{"dataset": "simulated sounds of rotating machines with and without faults", "train_examples": 39062, "gain_aug_db": 6, "n_mels": 64, "input": "log_mel", "widths": [128, 128, 128], "label_smoothing": 0.1, "init": "lecun_normal", "epochs": 109.4, "lr_schedule": "linear", "warmup_steps": 830, "weight_decay": 0.04}
Rows from block 6 of a small sound classifier, named by matrix and row number. Rows with one number belong to one channel. Each number is 500 + 40 x the weight over its row's rms, rounded and kept within 0 to 999. All counts start at 0. Numbers have three digits each.
After each channel's rows are labels from the 100 clips, of 14848, where the channel reaches its highest value: "top examples" is what is common among them. Only what is clearly more common there than usual is listed. The data: simulated sounds of rotating machines with and without faults. In brackets: how many of the 100.
# convs1: first pointwise conv (model.blocks.6.convs.1.weight, 128x128x1), inputs 0-63
# convs3: second pointwise conv (model.blocks.6.convs.3.weight, 128x128x1, transposed), outputs 0-63

convs1.99:473501536489456529528460571522456536532502479496581549507526522483477480521540496511499500509539484508485525533532478487472584471515494503489480481510503453540496493422532541535477453525490517
convs3.99:484536450455520467522502484553574544510493491480493517555509509484506491475541515494473497593517454542478520541471475475512498430401499504525510420522422488531451485562449553480507470542520529
top examples: slowing down (65); piston engine (50)

convs1.51:455502526481476462486503489429569553548523485534455438543516525503569533463477505551507506486571504476557568507482547458559469456509478491541546554496537530444472473479446464463519568508528516
convs3.51:512464508574540541514533490487438477590517475582470466529574602528492468525500545453505496513518509490470508454493510504559496476565474489462519439576489462419518503513524519482557520512506470
top examples: imbalance (43); turbine (36)

convs1.41:570471559430506455472504536493558485547458529480587466431486464499474479517532501460511520542491505546478478553465495527490556509581560495521457507557495549514499467506469413482488525564454494
convs3.41:459487567506480441526628514403504460542454495514496527636555504564476480469450524541492501444499545532562505533528503508428511471546479468498512454569464520532513460513490540473507491444490456
top examples: piston engine (76)

convs1.5:487478500574546461499451512464516422475533518386511530492471562385525436553471548504482511536467553513521515523492559504547496459526493549571421567487467502525527502549522582519471518525478605
convs3.5:624486471506436490474493442509494507535541534528435511487488452484504500506406540503477446557461440524457466479467521597576510463506460529539537560441554490474497473473531533477489533493497573
top examples: piston engine (54); compressor (44)

convs1.111:477480554580427547451438432522510560593500528483493503530508490505537497484474525484502525526494497496524426471486487548494468526387505545511549588499459485477543534498494514548425440570475474
convs3.111:375517472459471503491547468517515512463495537528548511558442472511502494465489507493480525444488424469427543419516404548537520540474474514515487506482485564543499512447469517531510488452525467
top examples: conveyor (68)

convs1.49:488486495498454470519524464526527480479488527523534498513460488513518428423505447547574465505673468502476513434510468525527542504533503517481513479456468533451505482530518509551543542426446478
convs3.49:465566541433539513567510484465435487458529505560491467515493492544475548553520491504511534540527545524595525500481459464525483540457514509518522470410456578502491523478519507538485538522581524
top examples: gearbox (50); turbine (30)

convs1.67:486584442584471469486556410522531500511511534531522491466511576429470497546459509480514522453513472509553471495530545502502496489420518584521504462461490445608467534486462496466499516452543575
convs3.67:470576518522565499542576486537492534518439493489578542585532492448508514487540580491469425442445441482500540492530461482525526429491494454538474542452505529442471623493479468541496506538541491
top examples: conveyor (42); compressor (31)

convs1.45:509444502459542562499419505500503535461456469565501510529452461493480513552528498449484522474589567563465514452413484542478467522554489435530531516498516520520521498492430461484497559495499524
convs3.45:467482524531525412521447506475534555490565513552491525549491535497459491475480508502494499526461428538522419513560556496491500454483543521519487488461447460506510473533446555478441506565427479
top examples: compressor (62)

convs1.91:458539469559434492416552475474511463436526519499496499512543548500505488491498489522505488539503551472486482491509420510502455481504439546448524472503527565493517425466518514441515511474541565
convs3.91:472522566578479503516537499504482564557441550474475508527560543530506438491509514505550581497479530460457509431536581554486449493525529489553572538531506553503481475461517467461493565467500482
top examples: piston engine (44)

convs1.19:543505523486552505458439462471484540526474526521508546502552485525502464512444421557536492510547446544535443482466462520389445531446508425497479563475516494508498486462448496452531496490469504
convs3.19:478535600477470551526538529493507512479449469511540468443461412477538561559506492477444570492568522511484584532463553475537455563426419424485524519507490502467450541446519546519507503485493474
top examples: conveyor (67)

convs1.34:513472541432444491504466503495502544540481550507491532484572509572465520533516556481484510507574548479521437481499564494551481491461541483510536514560459449499485511503528559533467513564500510
convs3.34:424537428456438521479480466432534515469594546523601494563479466516543455543550500534485440513492531560446454515512557548514423483483468498548456489533477523501497464466529487510557462527533514
top examples: pump (63); speed: slow (60)

convs1.0:417513491533483455532471538522560538431497616512500533388519495432462402524487500492504542517499520475493506547461563421559551452558528516537508473496496458436516510551464525467499569552502530
convs3.0:517478494504512489530481494518512524469477459538514487493578502492508480540540484441566476438471485551514546483536505514457462435469592531521458522503528416543557530521527477496549446564426443
top examples: compressor (50); piston engine (31)

convs1.70:491464515514516478501501518427494562528491506426484442590536470501498489474533547554524512538596473521493523567528540514519491520487442558472465444451451523547576520442518437490556499527513523
convs3.70:538518461463484548469531505505478515402514513537554547559474532437472436423486493433475582476495503542457482487517492496490508487557443569558473525419448543497562481472485494509464494566505501
top examples: gearbox (40)

convs1.115:500539495569481522523554565448537468495435451440470516503549499539465591471517525515531496500578539517539440593495423497476479531557498526436498517511457539544531470507471525475497456557568482
convs3.115:511391519533457513482567500507503486489522469504485520474539437491552569459442527511454518490447510491540492468493542485470501537526508510436473435520549513506503503515474534484474544496578434
top examples: conveyor (79)

convs1.9:493535509550465533518545515466493466510571513546513496496438449499489555507518505451560482505517474454477476552482438542579531549502491481493514549504484535491504524445457524462495575549583546
convs3.9:551518512459504449487525525560500499437445466454454457510508482477605479471528516447435455477420555475513438493533493508523519535475490613501489542550521590506475513507481459560512551612397488
top examples: pump (83)

convs1.1:490576431478465490520529544487517533544510520464539512502471518515544504515561522491521513519532493540544535557483460560538468512489530419467513439486458489396458509560450434519479410507487516
convs3.1:518557532478476527459485435571503517480479532492541580548479506429521519462443513473547491497523524525415557463618493459512476495503518502494511537500411504464539471543402496539503487492506431
top examples: text has "speed" (75); speed: medium (69); pump (36); machine: piston engine (34)

convs1.16:478508499492468512548536535483548564502516507476477511443509474429554569498475440499538455513522514482456432517542551499510513554537523466482476466452467595445503564503472455531450534451532504
convs3.16:456489538499482459497547515568474558566535453553518484512525458432548485581450522466452534520530523450438485509442498514487560542469554486528510547478500489422485500528497513455501536511496508
top examples: turbine (33)

convs1.116:501471538513577495451458502499514494435471395459524495517485471508441466504513544516506513504496445478503530538483489468450502505491503442471474498447526515462499519468468427601548496476517572
convs3.116:488541417601413471473412591450437456513476464452473428443525413566499531568543525494496496476516515485513514500514418505523465496514465498481467529559497522401538569470544526500487501419494534
top examples: conveyor (100); speed: slow (97); state: normal (71)

convs1.75:549504557573518514521522549474532456452479533459505526448551529529521462528495396491430518513554484586476471455562553489493499500379433490506559470533459497471489507510512529465482519518548483
convs3.75:507407487509509516595533407503450469490440519456495522471471460483508546503500489529429501506475528526500480550481545537519515487461455504481530479532426468505514541512450505484490581432553470
top examples: speed: slow (100); compressor (60); piston engine (34)

convs1.47:525483449459464476499493511554537469561595518512532438539490536514470503490571525483535485533466462611560525419504473466516508504462480483445517476489507439529600519548532457514479503521524446
convs3.47:505567460592458482446517441494509558547505377509496529504522438458561450449484500486458455461507569518429458481494533466426440516467482537513540520525492478497466574500505503492498456548429528
top examples: conveyor (100); speed: slow (74)

convs1.107:551550524540535573492457513420555487525508549502465437486520472526461517451522503487474541454542448383451562547497470470507492577481441575479482543544457441430487496499524448496477536522442501
convs3.107:481457535525520437507531544454507507457540475466525551528485477475477554462519482539579502509529507486536515472490464504508492573566496553474586472621420473520478518474533537504514485512508511
top examples: state: faulty (84); imbalance (52); turbine (38); gearbox (32)

convs1.30:485465490410493498478544527554500498526512481464541548463520487482501505502430522522506492476466523516563479506501502568519422479528519526511474514506535483438535491515536413411471492555469536
convs3.30:513519441477451471472468492400444475518498513480501480512440564491527526497483486504480537426490428504511491564541522521514516583481521559486525528505603526486531489558475546493422501492447484
top examples: conveyor (33); piston engine (31)

convs1.13:516472484465559540479512601477497456517509524398524447466486581412510502441552512531504437503492582476509526469567475527487478482513520465535478573542533519468555475501538434576548476480522399
convs3.13:489570549561532452530529500470581564495556518495509500529494583639520529485539529507490478508485499455570514442475529579492542491480571534522484435542589471467503561571527529488543484496506536
top examples: pump (49)

convs1.113:525463551442540416521483434483525477505498481512454488440464525474452564494581508458499547516601507487468457473501520488494491543487473532484466521476557417436534487547446478536510523523475525
convs3.113:515529467543499494473512433486499549495389449549515451534514420561499477539482561464498582511418456490512478491488483512451485454422484490526538535489524517471527436489555535451452521475474548
top examples: pump (48); piston engine (39)

convs1.8:489502536470563474494395486460498484529491524503485470553493566442425466488455539478533496494563529503471485482492581513494472530540528495498516404516463506536496523460516589473506499466485527
convs3.8:490511556529551534509585490509476455515504587560553541482504495536573495470501539527553477486557506546552492578536554477566495447565453492476456565483521496514527410524515508516542495447538442
top examples: speed: medium (67); piston engine (61)

convs1.100:461530501498460549480484497486541535506475558486480493449523478489522441472324442567546446535475466477473518469483530442552503512469409488563548510511498490504496430516503552490491482486444475
convs3.100:521498492483484509491499491535533517445464522456527473552488429486471508530504576544517548526583461554449504512536527424505485442501519413535482507550556532480470482532518560532494523472467462
top examples: speed: medium (67); speeding up (60); pump (46)

convs1.27:510499557546532498470511438556573483507481438506501446531447520504532550500562497466427575474493507584550447497517434474496466549428494467437490512482491557491505536520501464508540379501478573
convs3.27:524490540475516487521545560439493465472441579458513541468522521551537470532542546457522482466488506411525454490522535531523438450505554511473512476500505497517420485465537454437505566471514488
top examples: speed: slow (64); conveyor (34)

convs1.118:478531437512541565476480544544510539521540556539459482498527537533486507435481471551563531467549438487536462495570525501481457499562510464582489512546456473505491537446473471512528543476570474
convs3.118:505492451486454505475474582588559535453525439485559480511469560556471497503510508422503434437524504527508452528386488515508507485542598510560547530490420475456454443446520509546480496503494470
top examples: speed: slow (60); muffled (low-pass) (31)

convs1.39:504478489508457470510518506501353463473464499493507549451442567500524471511576548428472471513456511469579481504402513486508485527555520485528481488447527500477496439516482499551482515502528494
convs3.39:477512408477497497528485485464589474492511453428540576484509465474469459548458470492521508469415463448520505480530438475485422473462459488555501514518488457515496459558516471492500520569481512
top examples: speed: medium (62); conveyor (36); piston engine (34)

convs1.3:518447483566515535523531475513492472532555504523457524490447444503531518462511558489531506462551504566457483456523573504543482571480479528507536449525447504591462530579468573516380511447498477
convs3.3:493519523514446606437522554434554469497447518580515523496504493497487505536535476533429460425485473482468510530553458539577470567529459479602385528487458526536480487534428398471462551456496505
top examples: compressor (70); speed: slow (69)

convs1.12:549490402425579558491530547485496472473461495488497428443503447486449414529526449439483451490530520514496516537521453446457467472428431474453516405507546528510436551503551533512516494487463450
convs3.12:520476529494530518487491435481485477472495507460481506536446398415474525430509485461587467481515463533535513487497423539507452479460496452541531515545534553499511458484564506492465539495523480
top examples: imbalance (42)

convs1.82:472503532524538495548504528466542473458489564451482519478453482515553538529425448449456508486498459428561509431500592430480511483492559515491529461509399522536516459460504504493491542468414500
convs3.82:514512491479470584512544535512527458473507469492503465507525485517464474554503425528495531471505468523488471570435493573527471507501502434487525540488526544460451442442456544495469570426515463
top examples: compressor (46)

convs1.48:515507439462536566570529452424592530468497579479469469564545505548568533519485463519445476500517540507488480506552529509520467413478494524533474494540429447452484536500468462560516543554593533
convs3.48:492500525516477478468557526508540521455516515502473516467470537539513476468538420565484542469529557469500448444491482440616533493464523513495533499420508461578504451592469511467489564482521532
top examples: state: faulty (87); imbalance (58); turbine (45); gearbox (41)

convs1.80:533497525533561503533539531548510556477540531519459514511492526507578503501581522481499469535558480414578484467486470465477462433482565504498481507459588451445576424519524500445483438473509479
convs3.80:486554537510534452456445564500548514527485516549466495458497462502476465526514485560433532546517523515474553506507410566469462536540461447493541497493533555513516495491470449516476525502464508
top examples: speed: medium (62); piston engine (55)

convs1.90:495547521500494433515530483506496454450500478464509483499582501468557472547661459508450457505538517456523492495501524517462521464509518525386495539515497477490496511580470527513492498470536530
convs3.90:526469479497536473525518468558420499482520502518505563552592553497497489522494452522526530478483526426512484472447514469558468575493479657504482537556525568514521511487489545545498522531502472
top examples: text has "speed" (78); speed: medium (74); piston engine (37)

convs1.92:454537521500573512518602507454438581519429474451492513476531509537509457499442527499550521525526509437481496521524479542498409490569486491595501550489494546509504458463548489474517489546485471
convs3.92:475512485469512489426475578556542477526495496551526456425536509496438583388432527466441423441522455500491441520474493535541547529534554521562536480516438514468504482494442439490524454469492539
top examples: pump (99); speed: slow (63)

convs1.98:463503581505535491521490549563541545481455491435502515520475501458521428527515476540490519496551601501539507569452502563470534438504479497524466549468515491481480528515476423575477531545492494
convs3.98:433531494471449503486555471518484506502486526495574530547535528563565556502511540503473477484511442514498547506502559502489530464528557548447424524456429560498474493538522489506467465466449471
top examples: conveyor (100); speed: medium (62)

convs1.55:482547499427500502464468562452425519419566531442543498517526505571525456466459543507514428524468480498631386448508516465460515517551475509438519470578499441512442458498511469499418477477467551
convs3.55:469578514502471524542497444605577473542501534542537519546497467499583477521533510492446436498487537489491495505504495473458491511424490486533546542495493488529519492474494579473531568523547547
top examples: speed: slow (99); compressor (57); piston engine (42)

convs1.53:478465538398489508521446466502495514540534469530477526480519510461546587472539503544462490484506588502559525496493531520466564438527498538492569504448512512582499502465497456558467456453539488
convs3.53:490511608472461573507546521519466428491402447546517528451508465587537486495517496466506466433494505479438514511465515499493540445442589526491495490532493542458445497531530493484512508523587494
top examples: speed: slow (75); conveyor (39); piston engine (36)

convs1.93:468507533536512499458553466537522481598444504464470510502452463482583487471481472465509482496518560568425416543484485527556502513524491532386560560465459454567491490436485497475458472510559548
convs3.93:483491502557468511504483482512453509473477565530488500473536488547475510547514473418488496496412522567506481515457502500451549506471540567498500476484475533469491460542436475496487455483503555
top examples: conveyor (92); speed: slow (72)

convs1.24:464505468462443594539568473444474491508572539545610543493477444467476419455506494431504439505442514520482521547459471437489519512555523481491438517538485470519511486492492466557504428525481455
convs3.24:552545551464540451624548558533480563527536496477531375521543475457540557526475524512484437558482496433504464499391526562575486498509511539481534526510545484445476524476461519466502509463528530
top examples: speed: medium (75); piston engine (57)

convs1.44:507469508516505485503541534543486437474531513465451479466554570479509470525439501537488489594399485569485547483539489471442502491469519516459536544494570460563521451495477470484476512431455497
convs3.44:534441481477545459442525430489413480505558474546561553540499451469500456560555471546497495476531509433447510504521462496486464466451514541420475484479455483481504498555478450504534471535507451
top examples: speed: slow (93); compressor (65); piston engine (31)

convs1.86:463496569479428540582470475458539490498414538537508468465473512525538430497437515448509485475517490522486484539519531425530465481521452468470568478387513515468518479482523574522467469495536468
convs3.86:456551416466535518454559475492534456527481503632463486536490493546525514503546569478479462512541466560548475496526491510464462451546494564450540532529479471513459431482469542402536500457451556
top examples: turbine (30)

convs1.74:465502511479447465511525517467466443432492495499415470507515430481523476526545503450601511494448528423553506576460560464534510538476589521578480529490502527523498544473522508519561530489485501
convs3.74:515514477473496571412522486515508505481484434595436558522523502517465523550550501484484608557452567493574474491502479534550543547494514488452504505482566504476554514530478534519446517533492579
top examples: speed: slow (76); pump (42); compressor (32)

convs1.18:468538495493522485490497472580456536510488528471481530462515447502547419476543466473369526456485513477474488542552464521596395483478520502528470495486420498504499488441497478493527436490588512
convs3.18:488501503454465542557496470495551446452502415465515528405443486522503554505484390507417500496482517474496513481498512524423491542462474477580445486482460522445475547444504551522501502565508372
top examples: compressor (54); piston engine (46)

convs1.29:497506440530470574530483485545461450447543507584526495512453462567468480548414495479501462541477549472501518506474494517484544429528535387494523511542422566498472492528521527511464475511529501
convs3.29:468507487488490508453469561505430457520463451493521469640432521462517530458432504453465439495544508567560490477510595454518497521538489503491503551595469466475450460475566504521501522469491549
top examples: speed: slow (77); compressor (53)

convs1.72:491500524412496552564524524618470580500440491562409472502502533516510463463510551495393556595520472485468501524504490564517547494489555519536513539498467510526498546435433488483503439449524469
convs3.72:481480461420517539517507511478438486501491469470482457457504500529479536515505521488552556582529496543571604502501510539480536536495500560519544496419443445483541540430530598497539482451572541
top examples: speed: slow (71); conveyor (49); piston engine (39)

convs1.83:489499526528543445495506489508471527482533480476529561458486461512518481460475531447442480438525565431478471476532493549510500590497479428502467566491590495560519457468472523512503546614483467
convs3.83:484489549503465562525539511564435452512446452508505498479528567533430506527499472512458476490569431526446480491463489518521507495508504498562545542582488478525500501385534483525514449484426509
top examples: speed: slow (67); conveyor (66)

convs1.65:527513569510506544517399516548471545538526475511554491501515444466462559431455486532518500498522526492543489508481441430494553547536523561507514479441472525504478513491546406502490489495474474
convs3.65:465473532466406492497584492537489538512466493500442515482543554469496540504575509451497489545491469492574428515466531527505452504478554478552499499503568559488473462565520556575471504467555486
top examples: piston engine (37)

convs1.46:488467448469505485489503482516412459442477501498456471487492453524483462541498450457470549470467456469484560534563529512567526502579524484483451523469530516409450458514567524433529439471499500
convs3.46:511490509523492506525439517445474470471500501490531482476477502555466468483460450513491538498530539530548398461504541495475462461460518585619504449504471590451550585531475542564508509484502487
top examples: compressor (41); piston engine (41)